Weights of a small multi-label image tagger.
Model: 32-pixel images, norm batchnorm, activation silu, depths [2, 4, 2], widths [160, 320, 640].
Rows from block 5, named by matrix and row number. Rows with one number belong to one channel. Each number is 500 + 50 x the weight over its row's rms, rounded and kept within 0 to 999. All counts start at 0. Numbers have three digits each. After the name is the row's rms in percent of the matrix's.
# convs1: first pointwise conv (model.blocks.5.convs.1.weight, 320x320x1x1), inputs 240-319
# convs3: second pointwise conv (model.blocks.5.convs.3.weight, 320x320x1x1, transposed), outputs 240-319
convs1.25 010:491528501469496494447507483501501489523448499501507496502489504505561532503496497504551502507499503479498502498490498539494503500497506506492544501493495487510504502505501501500501490548503504505497559495505497500516500500501496500404000485
convs3.25 055:487324488495556508492502508543466480551500446519499512525505500510505492468470472478533525498501500456506484571502496444506537508513510407529511490493514499494494500470547538471503499484542492510474344498521517487491529499501495445476409508
convs1.89 014:510510511477505505474517507498499318427508462500507510490418504503497508500525504492420473504528498497497497522487503463520498501500502467497547503506503508495489493501500496534508499539507504497496519516496492500447507505504500491785882488
convs3.89 221:483500500506498456504483524481497475505496450473518498490487507534500495625399500525442491503500519506499500544490512484524505507504507472435477518519514496472413499471461499536535507502517490494496411566473498500502237469523482560383443510
convs1.92 076:519491513524497505493510504495493176499494485499530507473437504502531496496556492501439489499490494489500503552483496415500505501497506502495509499502493493494496494502497488523506501590511499503498573501488501504447510512500497488741999485
convs3.92 143:498556476487470504501489494494522508502500517500501499527549527474500497308436511494585500494500487528464525486500510723504527510500515503619546592492480496499517548505529500486500490483485506500482544518502448476500273500500532450508600544
convs1.108 008:503500503493502500511503488503497215507499495500496501506500501498548486482502502498496482500475498485482491489493504562509503500497503499500500503497500486495494485505495492473512480529503503491475535500495480503478513505510497497596000512
convs3.108 678:430553509510502470517506508471491500499499478488507508488491490547496496549532495495490492490506503472498481531480505351504467519511498529505468458506506505470569504409539497517502513510528490496502546522499508511508418485502461510498405496
convs1.136 009:496520507516503500556518492512498142511493441508491499498507503491541478502473505500506480497489484486494502526484499535499498498500508460499595504504498483497488439497499491495502496538505509501490530497492494500488499509500502499674511497
convs3.136 122:563521477475500518502503491508501537544506595534500530511507498484500497533521505498561504502493513498514483533495500483532543494488500473656526474485475496523781494488500496483520496492510514505486785467513501494519551519480524486575565499
convs1.143 021:491512497520501498522518504507511064499521506502509498516464503500519533496533501515554504498468501491503508545487504486490502504497506530509504502510507488494501513505500494477486488596502503496468482508495498500527501529506500504410842511
convs3.143 196:471600513489478548496500497497501521533511534523493507574509520467501507506500506473406483496498500583506446505504490461526557551507500397525478491475490522513389499518527500448504487491499528518500525500491499500495552514500498467577526499
convs1.157 014:472521506545500505587498519498509452512460502501503491491471507500535492502497512500462493490466497486497494471503507400506508498503496450497554502498505493499490492497507500457495516507486500505497551500490521503467490498502500484687589492
convs3.157 053:610437479497500482488483494500503406447501461499487494499462501499491500530397500498553508500484489463514452472482500666499500437489500494613472500496563499508292519367473502516513485454516488500500286463486497499496223555495500374501586506
convs1.183 009:507504508499502507570517511500506277497521464502494503500457500493547496500500506496487488490497495483494501524485500394506501499499503494487529506503501493493491456502504494483500495498506507507486455496495503500500496510507502503559999506
convs3.183 035:501455500449505500494502499500500459509500499488476503498491499500493478525503518499472483500489459573505500470495493312451509473500500504500500471498500500524317523513504475446521497507557513490510742464503554512500493522494500509459498476
convs1.242 098:492519502548497502576502504508499321504516493500499505502489500501543524497512507508494501500482503493490499512490499437493503502499503507498529502502499495498490503499501493482493489544505501496482547497497501502501497500496499491506999483
convs3.242 545:492453500492523480508503488480495505518517508505511502517494503502504496654589503498384512509498498491509461531501498173504541503500498473621514483499511501509513514527547513483505502493502500513492675481512512499493610500504478501567466503
convs1.246 007:504495507506498492458518522501501272501503476500498500500485498500516486508522501501505497507502494489519507513492504529500503500500496487502512503517503497502500506502496500508504493514511504505501513499495495500478499527500494498580000485
convs3.246 069:507519502487440497501483500499507500514500528506502499512498513500500500420520500499503493493502512500500496499486500491500525474498492461500517476493454498482507500431500507509522500501529505493488733446470497516500328499500498507447561491
convs1.252 025:510482507522504503472508518513513373474509477501499511510479500506470499510509501495475485498525500497499495511500504438504499501500504477505470499509499501481495517503500503531495514487489509499497471502490494495474509508506502496631999509
convs3.252 240:573550486495443484499493477517498498500515455496501484537496520473500508500456500490437486499497483492510517445508498750470506497478500467493542513483486495515461516487494484467500494507509498492500457477455492501500234515486551519453699518
convs1.256 005:478504508568501501471490504517501060529448487504501485497458500497513513495541511495613498494449501470499497483494499433503509495500512515510606505514499476499500516501501501462484519541488501503508588517500511505540494493500498469403654506
convs3.256 109:464472470472497540477500519492499528500500622510509532496545500508508498411576509508570526501500564520502487559500500351571518481510499498510514543491492526492591507384501506501479503481472499510462727480501502498491485469509505496497386499
convs1.296 014:501506495536500504561497501505498921509504497500494490477488496495528456508533494502452498474488497507513503509543501532496500498500498489500514505499507500488495483499506500490499495338497500503508266494502523500473496499500501507492453504
convs3.296 122:457383499500538490501500496520506479586491488517480500500499492519500501493571500503471498500509500492493483495500498327529515482500481493510462501501546511503677520509529499513500500465560496506461309483522493499500523501498478477548436478